Rows from block 7 of the encoder of a small segmentation model, named by matrix and row number. Rows with one number belong to one neuron. Each number is 128 + 32 x the weight over its row's rms, rounded and kept within 0 to 255. All counts start at 0. Numbers have three digits each.
After each neuron's rows are labels from the 100 images, of 14976, where the neuron reaches its highest value: "top examples" is what is common among them. Only what is clearly more common there than usual is listed. The data: analogue clock faces. In brackets: how many of the 100.
# fc1: MLP up (encoder.blocks.7.mlp.fc1.weight, 640x160), inputs 0-159
# fc2: MLP down (encoder.blocks.7.mlp.fc2.weight, 160x640, transposed), outputs 0-159

fc1.585:134149090116151124068093114128127086160065119129121164059100073096108148138058207158133137130131146115089170161141144134155098172152090127139160166186117139175111079147107131103133146084091120103124112142150172129077192092111122142129162044145131112131156177139104108134158129090131172104115126111133112116163133141150135177078129184090079137169150150079127163163111138145182101142156125126127087181104121142133079113138140122098144148205076195158092180120073107147099214116132138
fc2.585:127106141044126126122153180126136079107080148090045133131159145076153165109186151103110115130127200125155139188121113132115182119031115144147103127159125179161108106165141128106098112136096202098149115156148125140162091131130092051089115124122111102108132121089133092112130144111166141183096108174162103088098120050128198144084116126133050097093178117132183118137164157117117091135120150126125152120146154159095116112123109147171158137154092161086147100194118115112180144166127090
top examples: second hand (100)

fc1.352:124130129118101086129160138153067093131098116081125165053132115063061172079108112103157106139129086082061136118131079171170155129127098118099114134113175106134155092126139133109073173119025103103158147155137154146096121124132113099092121119096077089150149144161147034158142211145105111134162165106163123082131114114176128166144181190119131147151110104098142095125152158175157135138151084142127109143151121072177130132110084118120103112166112085176137191146156157160131137177093105
fc2.352:137121136114125154143088166173087109180171079076112172109113119153125154101112177079150120120192157136135052153115071135171169120118093137123195139150110132124173156156161126172153153128114154094148090122105139145093125145145137159150153077095150068172111123153145118162156186143092091078203129103106121157105071117127110154107147195109127083106084076094161042125128107110109163045151129155131096133093156137130148190109147116140138120153121139089088117154162151160137150180049101
top examples: dark face (78)

fc1.600:143111125120129163169095125120116135140101078134175160077086211125151097109126140145137115133072117153128131176118093102118154117110130137205067128109122131088188122136145155141201187156167168123148086115162145118069107154147112115092151192098090079102134214084093120105105104098139134165176174145135111146071103101141135130124110196123095154137169127123143137162113151081083130106104173132121121172104128139169147065073153166103101141085186146103081075114086095147152066126123174
fc2.600:144204147175159138052182101081134157112095097094107128147096112129241135149086154156188184087110122135136104152077153143133131186126112168069121131133155105100134140149095061178126147130096149151137109122096162106124139169125157102133063157188124125147133070159097131165155062108101070077132128142115090126107141171150139095074149105166141123114134124126169192135117137118129117104149111120165144087117154100080088147155068172164183169137101088181145103109145137149127113121121159
top examples: second hand (67)

fc1.633:170113137153158123131162155139151176127095135037158163155123116096148138118057133111169116096128114097147115139181138131123169136116104141135137131161085090125190164104134196071125103098134077112142153073100119100156151081165129145090145114109135121084108179072076090174099159095139140127113091145200106115169168129080122147168123113152124162171142126106096107162160072146043187152111111102110071170048117137158145189114118115120123122111164109154164145150134125109187129168074181
fc2.633:174105150134171093183135182129151125161110120085159138080108116143107121144111115116149074102134127161071125166134094155096168152136129108093196156092117171137128153167096190110086097092099114082146087120142095189101071167129050116127176139109145109091134171170131099168142155140105112150104092120144137182148113141085076107163102119137098136117159113119173117102133137127082192164109127099129099171095152190180133107169154084128073074194161143173113182134147122118154191094084177
top examples: dark face (84)

fc1.317:119112185118137138095111155105069143156148135149192131132098128144130127121184099116141133160071174127153088133076113097137104157162115142193089137111106146142162068105050150094123154169151155084125078117102175095132102154149078085134099126124061043129112179149080126178098136150090099109099098160129130056119163103173116095127138140138131141123206070177145141175177097145040089129158188107115111149140148141142130101101183138114114140127103108140102100118113136096148144196158116
fc2.317:132179063131154106143150117132154140114063122115125111097173120106161124139104130144155111095137199102115143116134087131127081113102137063110123124090183088119122087250125086124111113172133146108099153186115154106142174130131083099110136152113100098127176116092082126095172094142100110122157114155175085114153108059132125169141135154134084104162159167158135155095149091116163097117050115144131162095060095150188110119115058128136167075179128142150159137130126092111084065142061117
top examples: second hand (99)

fc1.325:111158079116082141114139125123141141166120110073103150059115126123084131129188098165118106118170130113100131070143135099155170139135123078080154107158149106161108176126016123114134154138128092141136119095129097128110140070118169111153145130073130104139115167164073122135113088154106100144130042155096103170204121134133166123116102070109144149165138116072121193101097070133139128128142101109143151131129089151109113190141165070189075141115095077085137105088121096169144111185057127
fc2.325:206157099138162130076136142135108180094134093091118130177119125150120141121118158199137111148144195124115134154128138162141188112175035171077111188168107142097124137157128136125137100126115144114099101114146197129156147130106122112089133137089113099150203121093184155121103093170092166071164078168096102114126164136079124088149099112139084105147140061120127051185115111113105121105094114164098171152115130133153079130172168101110167079157163107132110129103132181137080145063163128
top examples: dark face (71)

fc1.608:153161137105124121131076135102123122123157141116094158137103129166115100042212126102159142139116093133149070115131092082129142106105174118237156156159132126154123177097126140149134147128143151110124086127053164088131115182129121150148110167098074099122093147104087157071121084150080159132152189140108147134109122058134198055081148080164159112146162112133142127164137188122128112143141141149099152106132051144156114130166204189098134127138142144095087113159106163102109097145095102
fc2.608:154077084198094171134194086103122116137084141143063080151121145156075151127087121137146146109086067142149102120106145150130138139059128179011106157088154143112151109205141117096154111148109118146181108127161090118131161159091130087069130150103159076130133131127082152148146120080144180161105129155129113193136127134156104170105127178065139134102166136100141146169130152115107148154154132061127156147123142107123096154064110138159162105200087135137141124084148130110149122139171177
top examples: second hand (77)

fc1.291:144132149108144094145149089105100096136142127145137101150148143127099089152134129156125119159074162197142072070126120141132119169090109120114123143140157144127112112114180090107104160120088106120094139137237156091164140137173150135132200091164110129126136120067131169152147083209143165125167049131097197105087132126162131111132118127133103135154153158120172124062141130078036085155159091124133133142108125077086157108143133120094119129199175130110067214109131117102142073154113109
fc2.291:158151105098177113126159120103156092132116084142085160061171093123087156122116126068114089143159104113195142135170109174092112106130151199087085136067151155144175095167102113142156098129160110167168063126089144090076138131080132141134150137104140094126133126143106154203144154155164066184123097125143138145112169110160119152153219123118111142181124152136130134110107150124110161101131119124190122201164095110163145111155125120066104139142097110141181165159046128092103112196104108
top examples: dots (74)

fc1.624:132178124067109124050108171103099159155116067114133156118121125101129151083108162097185165138112122161163119123135137127114124090099136113203107160152171155155068090139104135115153108196096155075173174096126117191167140102139157111070120070124134086169130156091175128152078106124145135170148154105140088117078154099127111066089134145104126122142143048125141125166160137122123099079149118125116129200176124137152134115138168115047167144132118160137166183123174072171165156172156117
fc2.624:185167160104151080147091109108138158123147137107106163134130122084099156183159136120172074087085170133062183122103137165122154144173107078084156127177128129190139092163158154159150158156121199140149078158136143124096181126123166171070137146152099104106126151121182134127086112171115121114165136138102133072113088145134095191140151154118177114112138082179131052084120152120163142085114126074086124128145112123142183136141137191099171194093068153101121106139170154135068165119142136
top examples: second hand (73)

fc1.637:125065144168117203117076141130112102219184142098086095092175159090167078121111128134149116133135091128145122143195147173176135101120161132144116148151109096203180137097140110137109146127137104154139135143087128164111150151136081076146123118128078161121104126167113176098118108168106189097137122186076107067122182092066140146122091130095134170086092117116129103128126113140195095093118133173076105124078123114090147167125078101117186096103149133123095144112140094112091113197164080
fc2.637:129139188132121115167105146112147141115135135160217071067138122121144089100105144169099102189139106091084144141116130095123150104103244105142151130121128244109162143142080118150121155098138195124086162087134128159140100181146130127152153129160136075067099102137116141121174111143125159096166063109152112124119125166134160155150126107100143091162142132171161138152138200138085144098128139146142115065163163125102156085168128078137144185126135095191115124119170112155089127122187151
top examples: minute hand past 5 (31); minutes: 25 to 29 (31); minute hand past 11 (25); minutes: 55 to 59 (25)

fc1.530:133176071105177074169104110120143142164138114132142172070195091112128096123086165168102120142150106179089199147132127091136125130156143115107060133195088173105129088128139125120093108110101084090162186105147152104126142096095086193084135124194194162107160118104167158093123087094129218144129123110095125177121103112107151137103109163151111138169171157078146119157160089118174142133091097079096127139097133084169129144142137083134157110126129165113175209116132105152100161131126091
fc2.530:199091129054133125048098174139114170128114146117131147153136139099111124116149150135096047060137144139116114147111117100124094079090148126087104131159153148158078075131113132052148161085082104148146146168098118120128122128076093199156126098090156105093120155155129115091172146170114150114145038133126095076126166079128130138104084118161141093110140098149103129116158127157091103138156101133123110211157142120190190140141096176148179156129137136068160086161129186118091148124153092
top examples: second hand (96)

fc1.386:136193081110134111162140156150062108153124072140129092090097105110151093141131127169068111135083147078152195108197098086104108128130136128124119143147102103125207121139062125088126080112153104128157180120188175104154138174105083134169134133135169073148088165122089110150155146176064154158133145144173066131154139160163156141188078145138149110115133126168112129144163111145120127081111132132076128161170151100200084120160077124103149112141125168185151100113107095208140144129101116
fc2.386:127061199134072134112076082096149190191084066083162156104134128161127151145116197142161132144172136118124145161123152137104149127166107184099101148124140165125048144138130112121149124180126081122085125094169099141090147073122072109045139133120158109102138104103146102145097143118152080111170128109157116102066133089111124139160090159165128094145136052100155122123120124109177143140118246149134106143126103142091154098124156091147205149136137110123139134195123107102122120136109106
top examples: second hand (69)

fc1.503:060115108127163086143147115132138184128083141082148155086153106149143108063162149193129162133128173126122124147149106107107168103114170110115086138125161144170095169186101061141128079098122125103148134119124182076142142151206112116155128143178134029154150128085124139131125156152135098114153131114147175071118082061087141054191175140160134120104106151107108140149111164108138061175177132131149073111116091096118120150168130116174091175117144154171172167094130124104179106146138092
fc2.503:123133089119154134168093119124150155133152134108114144066105152190123130112120139134074088156170138123186143156145062068141147075101208134083120074076116143140113182159113120117121151192099193078127153157125114056107132123138135067170174160124183124146163112133137143192129083086122101067110171090104159086084091100117127134045110146118117159124182141174102138102147133142170175124108128141123086152151186101129074108091106176168111103129136129110057115106148121113121166125153133
top examples: dots (56)

fc1.175:202160141130146191116115085131136116148097177157117137163071142063121119130161172144077091128142128106163135158130077135146154153140143091107142170138215046096128124125103207133132200094140105116061107106107130077117078156143137123109135110167157089139075136129186125110109165140144114155145152126115107078114140140162096105101161184158099130157133065086143136125164143106131132196128078106104130050102064145164067188128116148102183137137129130175102146108136134112106150092117152
fc2.175:107137089133154116163181135092165151079088151083136139167148104129098133147198140090121144210079150104115132114162169187109082143160126151181165143079151133139174122062089101107104097152178152106116128133087102156115085177092150153174110121112142107146166146156146151146143130115212123159116171115171117145120178044140105140159126149196139196149155132082159131163157108144088162173135123159157158117105084116140115103143094111150167059131154134123140166154151051101141087100111094
top examples: square case (61)

fc1.536:180131152122133208100111106155061113175145090151109099123090140128139095108171089104197115108092144201078121109166116170128162106105087083070109166121116145131118150180105097077166079190082119126165085087111058148149132129176095131090139146107151133135150145148166144083090067143159134113043129190162073118086119116142049091133111103151131149165130125147095099130166128177181146127098121133088128147176159136108153134155135127087142136127096112171126137117163166102073114127118144
fc2.536:116138155133080080166156127121069097128097130163139143125137135149122143145116119091155113098153128134062083069158116016092104151137118191111169123102143136095169160108103098170106114175141174153153138102123120143104115165069146082102137055129161107122146133154109131075172097172105161175126085149143128148127171107118069146156132106080127152081046138112161176169122104088170101138168088095122117117113141075126114146168148106075096094157118142101042150114142178122091166092116083
top examples: square case (62)

fc1.632:115152162106153083143120143129135079199090108124143127112080163145163120154093126183120100151133175145131139160116144085151148104207136090076078161148153151138127102144110067106161107092079128135148140150094201093127087152138086135138082107120129096126128145176145167111121102129072209103084087164133170116161099173128172217102140127132073163119161113035160153159130129114177118161116066150162170078146140111187158096141118142144123118181105145123114100144123166129100114125193137
fc2.632:122114060090112161135165150140142127083075103102116108140120105066141106093118115099059170151145149104140084146122108166114107101093089140177097154150138166110125102157089152149081188111158158143163138207204107115130176127128104155161155128088143162150167133087127142116164151158143110107095163158153138049130179095158197137106107179160113102139140179107193090081108119197127114114133166108047137159139163122174153086111138110082131121097148169087161177126097153082141137148164111
top examples: second hand (99); dark face (71)

fc1.579:161149128120157126136140147093115147135117147110140108133083095081076128168144113166100133078155107096202125131177114179127089132095172139144075145094109115152112145134130170129087144124155123072119058130170132115183063169103127079185134128126080058152116109103185093119082150123086112119113098154163073107104173131124133182123128146149058123132153124118134143105147103170172089089188186124127128160150160132149140165153140137058159156183135143183082167145081176095101214144126104
fc2.579:117109156115060139065118157133173082118177096125093150118179180114161108108093145137161171133152110097186122134148118159121159076085169110142127106097112140160155135086162083109143098091117170136187158111139129128174054166126120112151125080176096054140188119140150160130171153087104119122151151079119120143117055094105138114104164087209086101125164164137105162121146096202167136089076111118139184111136151181107138082129155143087161141156152169096113175152121136164080106136149150
top examples: second hand (71)

fc1.612:135124125107173196141091153100155186187102139131143100145147151054097055137101153172130140185136141091140123127126131068118053062120129103150116149122104154162115151143111098073139141092115113161108132142126134161127138104105159190091147085075125096171121102089134166115117114130153103084123157149114062101155121026108141134134116148053125137155121155163075227112119102136184154108113143158068131087125116114077147154102122148129181088149117136085095128170107155174148092138117140
fc2.612:138168150095138094135092171123123116148104166176106147191103149120185136125133200132081131076156124119113164134185126131164105097125084138162162141131114095129071118175158180146134100073152199077133102136157161073047135183161080155104134129172113142138180137106088161100156158117157149134054150165141107098136120104122094117178107124104113085137116151149109189144144103107098117091209161109192098131121096098130126187142121150131153085125135141163171082076118149105051129099120139
top examples: dots (51)